{
  "targets": ["size"],
  "norm": "groupnorm",
  "scale_shift_norm": false,
  "orthogonalizer": "newton_schulz_5"
}
Rows from block 7, named by matrix and row number. Rows with one number belong to one channel. Each number is 200 + 30 x the weight over its row's rms, rounded and kept within 0 to 999. All counts start at 0. After the name is the row's rms in percent of the matrix's.
# convs0: first 3x3 conv (model.decb.0.1.convs.0.weight, 64x64x3x3, standardized in use), inputs 5-9, a 3x3 kernel for each
# convs1: second 3x3 conv (model.decb.0.1.convs.1.weight, 64x64x3x3, standardized in use, transposed), outputs 5-9, a 3x3 kernel for each
convs0.0,097,225,218,217,211,189,240,229,195,238,225,202,216,189,196,209,152,164,169,190,157,151,199,168,147,233,224,219,209,213,233,201,208,223,188,195,217,192,265,222,165,217,180,210,239,191
convs0.1,108,183,207,215,117,164,202,168,238,240,178,150,161,143,140,158,194,209,225,221,202,213,231,236,223,270,262,257,199,175,165,222,208,187,243,266,248,217,204,226,201,221,220,181,205,200
convs0.2,099,218,190,202,167,166,202,224,205,262,174,191,199,147,185,215,188,198,221,245,267,220,178,223,176,198,260,250,186,188,214,221,208,229,182,164,149,158,193,151,206,213,220,155,186,245
convs0.3,104,142,202,185,183,210,192,224,183,230,151,168,182,161,176,190,171,252,248,187,176,133,167,164,169,250,215,236,167,167,218,184,179,199,194,185,200,217,194,141,193,247,186,166,259,206
convs0.4,098,243,190,131,232,215,155,162,201,161,175,162,142,139,115,155,151,143,189,149,224,258,208,214,235,206,222,238,184,214,238,185,162,192,213,172,154,164,186,223,201,195,267,212,215,224
convs0.5,098,211,199,241,212,197,257,221,213,238,153,184,244,191,214,257,146,181,222,249,255,232,260,274,256,168,156,124,187,191,196,219,216,183,242,240,207,199,191,182,224,214,174,192,174,207
convs0.6,099,212,180,269,260,185,210,213,213,240,184,183,215,197,171,192,183,187,236,234,217,172,182,201,180,161,206,161,185,221,205,208,220,183,209,212,214,190,234,192,174,220,226,201,184,155
convs0.7,102,191,183,216,163,138,140,198,202,215,192,214,259,261,229,213,209,207,234,236,207,216,171,168,206,245,204,204,194,171,172,217,213,214,228,221,243,214,194,251,197,178,228,203,178,249
convs0.8,102,172,109,227,172,136,206,102,109,228,161,187,231,169,190,213,195,212,210,256,219,175,222,215,225,216,194,178,172,187,217,157,123,180,179,151,196,199,160,244,250,157,208,206,138,196
convs0.9,103,218,176,161,220,194,172,165,216,168,195,189,193,177,177,185,226,219,214,221,209,221,147,180,171,161,201,217,189,200,233,166,175,200,181,175,179,161,256,252,191,238,256,204,224,225
convs0.10,103,172,166,188,207,205,152,186,255,186,174,179,200,246,218,205,217,248,270,211,225,214,210,241,278,266,207,202,212,234,237,187,174,175,181,177,202,195,254,227,152,179,180,163,184,209
convs0.11,099,251,139,209,212,145,221,183,100,279,189,182,196,205,173,162,184,168,177,184,184,260,183,222,278,210,215,237,196,207,181,192,180,162,201,179,179,259,210,199,271,212,197,289,246,216
convs0.12,114,226,228,212,166,214,263,214,194,254,182,183,124,150,171,135,210,218,155,138,157,203,205,204,154,179,217,176,194,181,193,202,208,207,178,237,276,249,219,173,239,203,163,245,192,152
convs0.13,103,199,253,203,150,182,177,203,209,184,211,199,154,206,209,184,223,232,211,200,166,168,222,212,166,262,206,172,192,153,215,202,193,219,192,214,249,258,219,210,259,196,187,241,208,216
convs0.14,103,278,167,229,210,213,223,130,285,216,207,204,202,201,221,227,221,221,197,217,191,208,226,154,161,202,183,235,211,195,171,225,197,196,185,194,201,209,221,190,230,197,145,259,203,172
convs0.15,099,219,103,219,194,97,200,204,115,153,180,144,203,185,174,226,200,210,223,213,261,247,208,262,246,179,229,229,179,165,122,203,194,164,197,181,172,223,245,153,215,250,146,190,223,152
convs0.16,101,211,204,220,175,186,221,225,188,202,207,186,157,196,216,212,209,218,206,162,175,188,220,202,181,171,226,223,163,207,200,177,235,230,162,211,175,162,144,167,148,146,243,178,159,227
convs0.17,093,191,294,216,172,262,205,139,278,205,188,229,232,221,202,206,216,220,226,207,219,197,177,225,208,193,216,219,225,192,228,219,195,198,189,184,200,159,194,183,189,226,213,183,223,247
convs0.18,082,241,225,221,254,223,209,221,206,191,186,186,198,202,203,204,175,181,194,182,203,212,170,199,213,168,187,195,220,198,169,231,223,194,232,210,191,202,244,171,190,227,157,192,231,165
convs0.19,096,174,239,207,132,203,220,163,189,227,152,183,200,159,168,184,198,171,191,162,173,206,222,208,230,196,169,159,154,197,168,199,235,185,212,232,190,227,212,179,171,195,222,224,201,167
convs0.20,095,236,218,205,210,245,206,200,214,173,169,184,231,170,195,215,216,195,170,192,172,152,163,148,165,143,155,221,133,153,211,137,179,253,169,219,265,152,236,196,169,237,190,178,246,244
convs0.21,095,182,253,142,246,301,137,194,273,177,233,202,213,229,219,214,200,214,269,201,167,193,194,183,214,234,213,219,169,226,211,141,189,171,195,243,218,179,180,168,170,183,222,228,163,192
convs0.22,096,169,251,217,222,275,202,176,317,203,177,174,152,207,160,138,188,180,169,211,205,195,202,213,207,205,215,187,182,160,142,247,224,181,227,230,182,204,190,291,227,196,158,188,178,145
convs0.23,103,227,153,237,230,174,256,237,177,229,173,185,192,194,195,186,156,188,204,160,200,161,236,247,204,241,230,180,215,191,199,262,210,169,267,227,197,219,216,189,201,216,214,238,210,203
convs0.24,105,142,197,165,190,230,203,199,167,172,209,199,201,168,172,191,249,265,233,218,215,205,258,224,217,173,206,219,149,152,167,181,191,233,188,203,210,200,243,216,173,166,190,217,201,233
convs0.25,102,172,167,140,182,191,183,225,206,165,184,143,198,183,190,190,189,212,169,194,175,160,191,179,180,200,177,195,170,169,184,206,187,184,204,201,183,193,190,169,191,204,218,172,213,217
convs0.26,108,228,224,221,229,200,186,208,210,209,141,197,215,165,179,164,195,203,175,210,201,207,170,200,232,247,207,211,203,177,211,196,188,158,200,228,165,197,220,187,215,208,192,253,248,216
convs0.27,106,234,227,218,206,179,208,180,230,222,204,203,192,215,199,202,187,197,201,191,247,191,210,198,188,191,155,201,174,196,207,167,152,190,218,157,205,231,203,210,192,234,217,189,207,181
convs0.28,102,227,195,153,265,129,58,231,164,116,190,243,235,225,254,260,227,258,231,230,214,183,163,211,222,201,208,204,177,218,202,264,237,236,203,208,221,223,210,219,147,110,169,203,215,224
convs0.29,104,216,197,192,211,191,182,223,202,206,203,216,207,149,205,240,155,190,224,191,183,219,212,206,197,241,236,199,187,195,214,190,204,221,182,186,212,175,191,216,172,168,204,196,176,212
convs0.30,099,190,184,201,226,188,170,198,190,198,186,201,231,232,258,225,197,229,237,173,214,227,119,236,335,202,218,190,210,217,202,197,207,191,207,200,199,226,175,219,199,134,211,188,169,206
convs0.31,102,207,236,207,217,255,233,142,193,192,213,222,228,220,201,173,203,185,189,194,181,159,186,175,181,215,214,203,167,171,165,230,207,190,243,225,188,205,258,218,205,257,264,197,244,227
convs0.32,104,205,233,158,261,207,73,247,222,121,243,206,199,257,229,183,212,203,182,174,182,215,145,149,205,166,194,202,234,224,192,199,194,196,199,195,187,168,242,286,119,250,326,190,257,290
convs0.33,106,182,268,182,213,278,216,214,250,209,169,187,167,191,200,184,200,194,227,191,222,214,211,220,237,230,203,174,181,204,233,183,179,183,157,191,204,227,180,181,241,190,136,227,175,146
convs0.34,103,253,204,217,245,207,210,214,186,202,250,181,160,232,185,170,245,200,175,134,161,193,159,181,208,158,216,234,233,203,161,262,199,170,270,192,182,168,206,252,199,236,200,201,216,176
convs0.35,103,244,175,216,230,72,192,234,118,206,190,142,189,204,153,179,174,163,174,180,216,226,174,215,200,160,166,154,214,214,210,206,198,175,190,184,181,250,328,175,270,351,136,235,289,145
convs0.36,099,223,196,179,229,204,209,204,156,291,188,215,238,205,224,193,197,233,200,227,229,209,229,219,153,224,208,130,233,195,153,206,197,163,176,191,201,196,166,177,177,168,173,212,186,185
convs0.37,100,157,282,283,198,235,181,296,211,133,240,232,219,186,195,214,146,182,204,250,260,182,234,198,191,246,189,261,172,188,217,148,160,204,196,203,240,282,226,187,241,219,167,166,205,180
convs0.38,098,189,278,167,195,285,130,218,284,212,241,240,228,236,238,205,230,243,205,223,208,207,198,206,222,214,216,206,240,190,159,251,238,178,210,232,148,149,128,302,138,105,317,110,120,323
convs0.39,099,193,192,203,100,191,213,148,231,226,203,204,227,195,209,224,195,225,233,245,210,211,219,203,204,213,181,158,171,181,220,189,171,194,174,174,238,322,168,108,336,183,76,280,159,131
convs0.40,094,185,185,207,233,193,178,205,184,180,185,198,210,265,230,210,233,229,243,237,219,191,173,174,203,245,208,183,151,175,215,202,218,236,203,253,256,196,197,199,177,223,189,177,216,203
convs0.41,103,162,198,237,137,174,227,168,221,256,152,173,163,189,179,163,199,185,193,218,179,172,184,234,228,215,235,222,188,209,235,185,191,170,189,180,192,185,180,155,209,158,229,239,204,221
convs0.42,095,193,236,210,180,212,182,185,141,185,229,209,241,214,192,220,219,199,205,215,213,196,243,213,196,232,191,203,152,188,189,205,212,237,167,187,245,202,189,218,209,214,252,197,221,218
convs0.43,100,174,145,203,144,120,156,166,168,197,196,204,233,182,174,207,190,183,197,197,212,190,181,193,172,197,212,200,207,207,227,200,216,244,231,225,238,192,209,175,175,190,195,193,210,191
convs0.44,099,164,195,208,183,211,204,191,178,209,203,184,178,216,206,191,233,226,202,180,188,275,207,202,207,217,213,174,163,172,190,159,174,189,124,153,212,214,224,217,192,196,167,235,221,182
convs0.45,087,184,172,154,197,171,140,194,161,130,166,179,184,212,214,206,201,212,211,168,193,189,190,224,222,185,222,223,159,182,217,135,154,191,152,169,205,161,214,236,164,206,243,179,219,236
convs0.46,101,193,164,252,186,233,254,140,213,155,213,218,215,207,227,210,192,205,215,200,244,216,199,203,202,208,208,205,185,168,164,166,199,216,211,198,186,230,242,192,197,201,173,155,147,206
convs0.47,096,213,249,226,191,222,278,170,193,262,155,191,170,229,292,246,132,181,183,165,172,178,144,183,180,174,203,177,213,184,176,261,274,230,204,215,191,175,192,216,189,173,182,174,178,174
convs0.48,099,217,208,187,260,214,180,209,188,170,147,212,196,214,224,210,196,181,178,235,213,201,134,168,177,192,178,167,226,220,243,228,221,197,215,222,171,145,173,176,197,164,168,211,176,210
convs0.49,097,199,182,236,176,187,179,225,174,194,211,222,212,191,232,215,146,177,176,170,198,192,214,181,161,226,191,173,208,212,166,226,217,212,176,197,204,186,195,231,197,205,237,217,217,241
convs0.50,106,181,186,181,183,187,201,234,184,271,239,252,279,211,244,236,215,230,237,224,241,256,177,232,255,142,172,159,155,183,225,200,201,228,195,215,232,216,244,197,198,226,156,195,185,147
convs0.51,100,208,167,201,206,175,201,150,180,166,190,190,236,212,204,225,175,171,188,201,194,195,157,194,240,166,199,229,197,208,227,231,241,251,227,208,233,177,205,213,194,218,235,179,151,178
convs0.52,091,181,179,187,166,164,201,164,176,235,204,207,214,185,181,200,207,253,258,236,252,219,193,230,217,247,213,194,230,213,230,213,183,171,213,199,199,184,215,260,209,240,217,144,174,180
convs0.53,099,194,164,228,189,163,239,203,191,214,132,152,195,215,198,223,201,211,231,225,229,210,179,206,198,260,256,244,201,203,204,206,207,203,175,193,198,180,189,177,255,256,245,152,166,180
convs0.54,091,218,236,246,196,190,179,149,171,134,231,253,223,207,200,188,171,171,192,275,263,267,226,247,253,212,232,238,220,191,189,266,240,220,217,202,176,170,199,240,180,196,227,189,175,178
convs0.55,105,226,269,189,217,248,186,198,252,166,218,222,173,237,240,207,165,189,157,195,176,204,202,207,253,217,198,230,209,188,191,166,159,176,223,203,209,197,170,228,270,246,273,174,172,190
convs0.56,101,167,334,249,210,255,278,199,89,169,183,179,178,190,219,253,197,212,197,196,153,127,226,195,209,179,220,231,203,214,217,144,183,235,183,195,228,200,192,196,195,204,194,201,202,208
convs0.57,095,211,161,256,196,195,174,201,280,168,170,174,175,186,213,202,177,207,200,154,203,187,229,250,211,212,210,176,187,218,194,181,176,202,240,224,233,201,211,213,181,180,203,196,188,234
convs0.58,102,270,219,274,179,189,232,195,194,201,221,196,153,182,193,213,205,216,222,191,218,196,240,218,135,237,218,183,204,214,216,162,189,193,160,205,213,187,179,229,175,164,241,214,205,274
convs0.59,096,212,157,211,188,166,201,227,200,211,223,192,187,191,190,184,164,192,196,181,187,186,213,221,208,234,228,199,189,182,177,179,194,186,159,186,198,229,219,236,242,227,203,190,196,193
convs0.60,102,155,110,134,176,160,175,218,191,176,146,149,169,191,226,231,186,195,218,165,154,139,230,215,186,247,239,184,257,263,262,189,219,244,212,207,195,163,195,185,154,192,169,155,204,211
convs0.61,096,237,148,245,171,184,206,151,268,132,183,214,221,200,194,173,251,229,211,179,233,268,196,198,217,255,198,200,227,188,156,212,197,193,207,238,252,201,227,204,201,193,218,156,139,200
convs0.62,103,189,297,273,199,204,169,258,137,159,179,193,238,166,162,186,220,217,229,216,226,266,213,235,273,171,226,235,205,203,202,160,135,143,200,176,199,176,227,242,165,222,207,173,218,189
convs0.63,103,200,185,197,167,162,194,169,143,186,203,183,187,196,201,207,222,235,253,134,128,194,167,154,204,179,176,202,207,194,155,228,202,153,184,182,155,159,193,217,176,200,211,208,196,226
convs1.0,090,239,233,222,238,209,198,238,197,200,202,225,237,157,195,205,165,214,224,202,235,235,186,238,254,175,232,234,206,204,138,207,218,186,182,207,209,156,144,144,213,199,170,231,204,177
convs1.1,087,216,204,207,175,159,151,208,189,199,217,248,263,189,223,231,151,198,209,165,172,201,170,176,204,210,185,207,218,264,234,225,292,267,183,244,217,182,157,177,191,159,193,216,187,231
convs1.2,123,221,243,243,175,189,191,198,199,217,241,259,245,238,210,218,173,139,169,193,197,202,233,238,221,158,137,123,217,221,199,176,176,175,177,192,212,182,212,171,225,277,248,175,208,212
convs1.3,103,191,163,193,198,188,196,179,209,198,137,186,195,224,266,242,222,259,225,157,187,210,132,167,192,117,160,183,208,217,250,177,198,224,209,197,210,225,249,197,183,200,186,181,180,178
convs1.4,090,227,243,182,195,230,193,179,209,188,251,275,238,261,308,284,219,194,235,214,213,181,257,230,230,133,145,189,187,184,250,196,181,201,201,190,191,179,152,203,188,175,201,190,201,176
convs1.5,117,237,222,181,231,199,182,228,224,194,229,209,221,218,200,189,178,156,213,220,209,227,168,147,217,192,158,186,201,235,251,163,183,186,230,207,206,197,180,178,216,215,225,189,166,168
convs1.6,086,247,243,240,229,219,219,254,219,190,213,225,223,156,219,192,149,238,212,226,257,236,240,253,267,211,193,188,173,204,192,155,200,208,171,194,197,191,168,197,198,192,171,207,227,212
convs1.7,103,206,202,175,196,198,164,192,182,134,243,232,267,235,169,178,209,188,233,217,241,209,235,264,253,268,263,221,219,240,237,234,265,294,190,215,251,238,226,199,208,220,196,225,218,218
convs1.8,107,187,209,202,187,198,235,189,203,238,183,279,182,156,233,158,164,267,192,199,264,163,187,264,185,227,252,168,194,182,210,206,170,176,233,189,184,242,182,201,234,180,209,253,190,182
convs1.9,102,185,200,173,193,174,167,233,201,195,165,180,192,233,245,260,142,170,191,210,212,212,174,201,178,205,196,168,161,166,205,205,185,190,207,195,223,169,146,240,157,162,225,180,189,219
convs1.10,097,213,251,201,203,236,220,227,231,227,136,123,134,239,207,214,251,212,261,306,284,265,227,234,241,205,191,180,206,209,216,168,191,215,189,195,189,246,168,213,207,167,202,222,191,223
convs1.11,092,171,179,178,177,184,212,176,192,222,201,166,207,193,180,206,194,183,217,212,200,140,174,226,190,185,234,193,143,205,209,204,231,223,222,237,191,264,183,197,219,152,165,251,167,183
convs1.12,099,241,224,204,252,252,220,253,246,220,239,225,227,208,219,224,195,204,188,218,224,226,225,227,189,176,211,186,232,215,246,199,173,223,212,188,237,237,211,204,247,194,178,266,200,193
convs1.13,086,141,146,195,173,134,162,173,186,194,203,218,220,245,254,233,189,205,173,198,166,103,178,195,115,233,230,147,267,234,186,227,199,180,212,198,184,203,217,190,212,204,190,231,224,223
convs1.14,097,209,207,191,167,185,204,194,137,210,218,161,190,204,183,226,232,178,196,134,180,187,221,201,203,209,177,205,203,231,214,193,199,184,219,193,198,225,173,167,183,214,167,180,250,169
convs1.15,120,172,187,172,166,214,192,174,201,197,261,174,202,265,212,259,238,213,233,245,224,198,228,196,136,238,226,137,186,219,201,182,216,174,152,195,215,210,130,204,231,151,231,226,117,229
convs1.16,101,152,191,176,184,203,189,198,218,176,123,179,164,158,209,197,211,242,184,191,237,221,208,223,191,150,211,223,222,181,194,207,144,160,221,176,219,181,168,198,200,181,186,194,186,176
convs1.17,092,205,221,192,182,217,187,199,211,170,205,221,221,205,189,161,221,191,193,243,214,193,189,203,189,203,194,180,165,177,217,147,184,224,184,205,265,187,242,198,196,254,187,175,244,167
convs1.18,074,178,190,197,161,199,196,172,215,209,178,185,195,185,179,198,154,175,212,157,183,171,159,202,185,185,200,190,172,202,210,209,225,220,185,192,192,197,153,212,180,150,179,194,154,180
convs1.19,091,198,188,230,251,228,259,221,223,229,177,209,188,178,214,168,179,183,185,215,197,207,229,224,249,175,209,215,264,209,215,235,175,192,212,154,172,209,177,193,230,147,158,211,151,160
convs1.20,087,195,209,224,217,229,227,198,239,227,213,196,176,266,236,218,230,210,198,185,203,198,190,191,175,231,202,208,196,178,142,181,159,116,179,182,159,190,201,166,140,156,126,138,177,139
convs1.21,101,200,206,241,204,208,241,177,186,217,203,240,221,214,250,221,201,211,185,222,180,187,245,190,207,287,226,231,253,191,136,278,202,137,283,225,151,189,223,193,205,233,190,199,236,188
convs1.22,092,229,229,217,192,213,204,226,234,210,204,220,199,236,227,208,208,202,193,204,188,198,175,182,191,221,184,196,220,176,186,200,162,188,191,157,168,158,212,209,142,212,211,149,216,182
convs1.23,105,166,228,186,182,224,205,196,233,217,218,206,187,211,216,186,207,214,206,179,217,184,202,224,241,103,175,187,159,146,232,171,144,227,190,152,194,243,169,243,233,157,213,232,182,243
convs1.24,084,181,204,218,176,199,211,194,220,221,209,199,225,169,184,236,176,187,192,251,205,208,283,233,212,219,226,180,181,201,206,249,232,245,216,217,196,190,232,234,220,239,229,189,220,215
convs1.25,090,226,244,184,225,221,188,198,172,158,218,187,210,207,185,181,258,210,219,188,206,184,207,232,240,183,212,236,185,208,228,190,170,229,183,180,223,245,202,185,222,201,221,190,163,196
convs1.26,102,199,189,196,211,202,185,191,209,186,227,228,244,219,199,224,208,203,240,209,210,186,143,199,224,169,212,250,165,175,156,171,178,208,184,165,191,200,237,238,189,213,207,198,214,202
convs1.27,114,201,227,174,195,208,205,203,226,223,184,199,194,199,183,221,194,141,205,181,217,165,220,203,204,223,183,217,204,190,220,188,201,174,190,211,152,190,201,218,210,205,200,204,175,202
convs1.28,125,199,217,224,164,212,257,193,204,219,190,206,182,173,195,223,192,208,196,203,183,216,147,149,148,204,193,197,167,190,199,122,150,126,204,186,134,176,180,196,178,169,177,184,192,220
convs1.29,122,197,196,199,192,188,211,180,182,173,199,200,191,198,209,235,201,201,174,223,180,178,231,214,230,213,224,236,193,214,172,203,209,167,188,236,199,212,191,176,211,208,190,218,214,188
convs1.30,127,199,194,184,215,201,239,185,188,213,186,203,204,204,190,157,161,214,209,236,209,198,126,209,271,204,216,234,193,199,219,194,191,201,196,185,180,185,194,211,204,207,242,237,201,210
convs1.31,107,223,149,208,208,135,194,246,182,179,231,243,201,209,229,197,196,187,222,151,225,203,193,275,257,167,220,215,184,204,248,188,192,161,193,224,193,207,168,217,186,144,185,214,182,193
convs1.32,108,172,203,237,169,221,249,200,202,245,205,169,144,194,149,158,214,178,156,200,213,210,202,228,206,196,201,242,227,205,184,261,197,194,243,182,202,247,205,193,332,236,187,300,231,206
convs1.33,092,207,210,207,143,178,181,187,198,200,239,220,212,241,195,178,247,199,215,206,180,172,220,214,198,203,199,186,230,203,208,200,215,234,217,187,184,186,235,233,209,236,230,197,215,212
convs1.34,082,216,266,242,230,254,232,228,253,233,205,184,208,239,215,237,219,204,224,183,187,175,186,208,191,186,190,168,161,181,199,146,154,176,212,193,216,175,188,214,223,229,253,241,194,221
convs1.35,108,204,129,236,212,116,251,242,166,246,180,182,238,195,200,220,177,194,205,192,203,233,192,187,239,176,167,202,169,218,219,162,212,185,189,219,176,176,263,223,162,298,204,170,271,185
convs1.36,109,199,188,203,217,200,215,197,185,214,206,211,178,226,233,178,180,219,189,226,171,149,232,193,135,208,191,173,173,208,214,176,200,258,173,163,199,174,197,220,204,209,203,221,208,226
convs1.37,104,192,231,260,216,207,208,235,224,209,224,229,195,213,200,219,197,148,157,159,246,172,181,204,182,183,185,189,217,151,191,223,197,233,202,203,230,211,188,145,229,186,192,221,163,250
convs1.38,078,181,238,223,161,226,226,154,223,195,215,199,223,203,168,206,174,152,165,230,184,216,197,186,229,214,176,225,244,183,224,196,160,174,177,138,170,259,181,217,253,165,215,240,152,209
convs1.39,085,205,187,158,187,185,170,206,210,191,194,186,236,204,211,231,209,206,219,187,143,189,170,140,214,211,173,193,189,207,165,165,177,153,206,227,161,152,180,192,124,209,230,126,202,209
convs1.40,091,189,197,188,210,241,225,230,222,201,198,240,220,183,198,185,202,216,226,150,176,182,161,220,193,154,190,184,250,255,204,243,263,246,225,233,195,202,194,195,185,201,215,193,180,224
convs1.41,109,193,163,171,165,165,173,199,202,239,215,224,238,228,209,222,164,139,194,193,153,173,175,190,209,235,225,198,254,190,179,209,179,137,244,206,230,217,235,220,192,221,199,228,241,217
convs1.42,091,194,195,211,188,202,209,211,229,241,184,187,204,203,221,231,218,211,203,209,167,193,211,148,165,176,161,168,213,193,218,226,196,188,243,229,188,212,193,173,232,195,187,215,179,208
convs1.43,114,157,186,187,165,165,197,140,150,162,123,135,173,160,156,229,158,140,184,177,199,203,178,199,177,176,177,158,245,239,235,229,218,186,199,219,196,178,182,179,190,181,186,191,185,185
convs1.44,089,189,133,197,175,155,176,167,171,172,151,162,173,173,170,147,174,183,180,263,215,220,213,223,202,146,213,237,253,239,255,225,237,267,207,231,213,177,199,188,182,191,167,220,226,196
convs1.45,096,213,250,211,228,250,199,231,252,197,201,215,214,199,220,220,188,212,207,193,181,203,222,185,194,261,231,238,174,204,222,152,168,185,160,164,165,220,213,218,205,190,201,217,209,218
convs1.46,087,176,222,180,212,215,177,211,221,202,210,183,177,194,167,198,230,188,201,191,232,217,215,187,224,183,144,188,232,162,175,229,141,123,213,146,155,195,148,162,191,201,206,173,214,192
convs1.47,120,223,255,207,257,315,248,221,229,205,202,227,195,178,181,172,199,195,185,228,240,229,142,149,126,176,237,204,246,257,229,253,288,253,231,221,236,204,206,220,205,236,217,196,195,175
convs1.48,088,182,178,188,177,186,214,194,192,214,218,237,192,210,209,202,179,216,215,188,206,214,173,181,197,246,175,187,195,195,195,196,209,230,184,175,205,156,195,190,124,181,179,139,183,168
convs1.49,084,211,182,142,234,206,156,260,225,192,210,200,252,188,189,222,193,191,193,169,179,221,201,158,172,127,129,153,187,209,161,206,248,209,207,228,202,245,203,187,225,190,181,195,163,163
convs1.50,101,205,187,214,148,156,181,183,191,203,157,188,182,189,208,185,131,148,158,137,166,169,133,170,172,159,181,180,205,175,154,205,212,219,167,181,187,182,189,177,217,224,205,237,222,207
convs1.51,114,160,150,214,200,192,201,193,185,181,168,196,204,195,162,206,228,208,219,209,186,212,185,177,194,187,182,230,215,232,272,163,181,204,163,166,203,187,200,206,197,200,187,200,180,191
convs1.52,095,198,168,182,199,185,190,160,175,187,170,185,209,190,225,218,140,138,171,223,205,241,171,175,257,146,149,206,162,165,196,196,211,224,225,228,204,174,189,190,165,186,186,206,217,205
convs1.53,106,202,142,189,205,199,166,196,196,202,199,214,214,182,155,161,169,157,189,187,139,209,182,178,268,182,140,230,167,173,196,221,225,211,217,194,227,191,211,184,234,276,246,191,199,181
convs1.54,094,172,140,147,192,179,175,210,212,203,238,242,219,243,275,265,167,172,200,186,198,219,169,162,198,207,183,217,254,237,243,229,204,182,197,172,134,183,228,228,181,227,227,194,234,212
convs1.55,133,233,207,203,218,193,197,264,225,226,149,147,141,197,178,181,205,162,150,222,206,205,205,205,215,258,216,193,215,181,175,221,197,190,182,168,161,189,205,203,175,187,201,188,194,224
convs1.56,091,193,149,184,213,183,181,221,204,176,184,208,209,186,207,227,216,223,209,126,127,186,224,226,209,207,218,186,204,171,126,233,249,209,191,240,238,174,245,159,226,258,218,222,196,207
convs1.57,111,172,188,193,193,205,197,212,200,206,168,158,166,172,162,217,166,140,201,224,178,172,180,161,174,270,279,273,221,210,218,206,224,218,176,224,227,197,172,224,180,194,211,163,201,214
convs1.58,084,231,193,214,213,183,197,205,172,205,138,141,144,194,209,195,193,198,160,237,220,233,209,178,176,219,213,215,235,186,166,232,215,198,210,202,184,223,209,204,170,182,179,173,192,173
convs1.59,101,187,183,204,152,139,156,196,179,205,219,208,181,175,170,154,187,208,217,227,174,195,203,181,184,209,218,199,179,217,202,186,217,207,195,201,221,219,255,213,192,250,230,191,237,234
convs1.60,092,202,210,212,218,201,182,202,189,157,263,232,217,235,212,231,216,231,198,199,191,191,211,179,158,220,208,174,218,254,218,207,190,151,229,207,202,192,198,193,180,172,158,196,186,173
convs1.61,091,182,207,169,206,203,177,194,181,170,224,218,217,235,200,213,236,187,208,249,257,255,163,193,227,182,197,255,211,191,183,216,216,207,192,205,198,219,164,192,197,211,192,193,280,231
convs1.62,087,249,173,182,195,167,157,222,217,179,192,187,167,182,204,168,153,177,154,242,253,262,181,241,232,172,237,218,201,189,178,177,180,187,219,217,196,205,188,188,195,177,201,203,180,225
convs1.63,099,198,181,187,175,161,139,207,210,181,198,194,209,161,152,161,208,177,168,204,215,235,220,229,206,203,235,201,164,185,204,177,198,204,121,136,157,168,211,232,161,188,199,183,193,190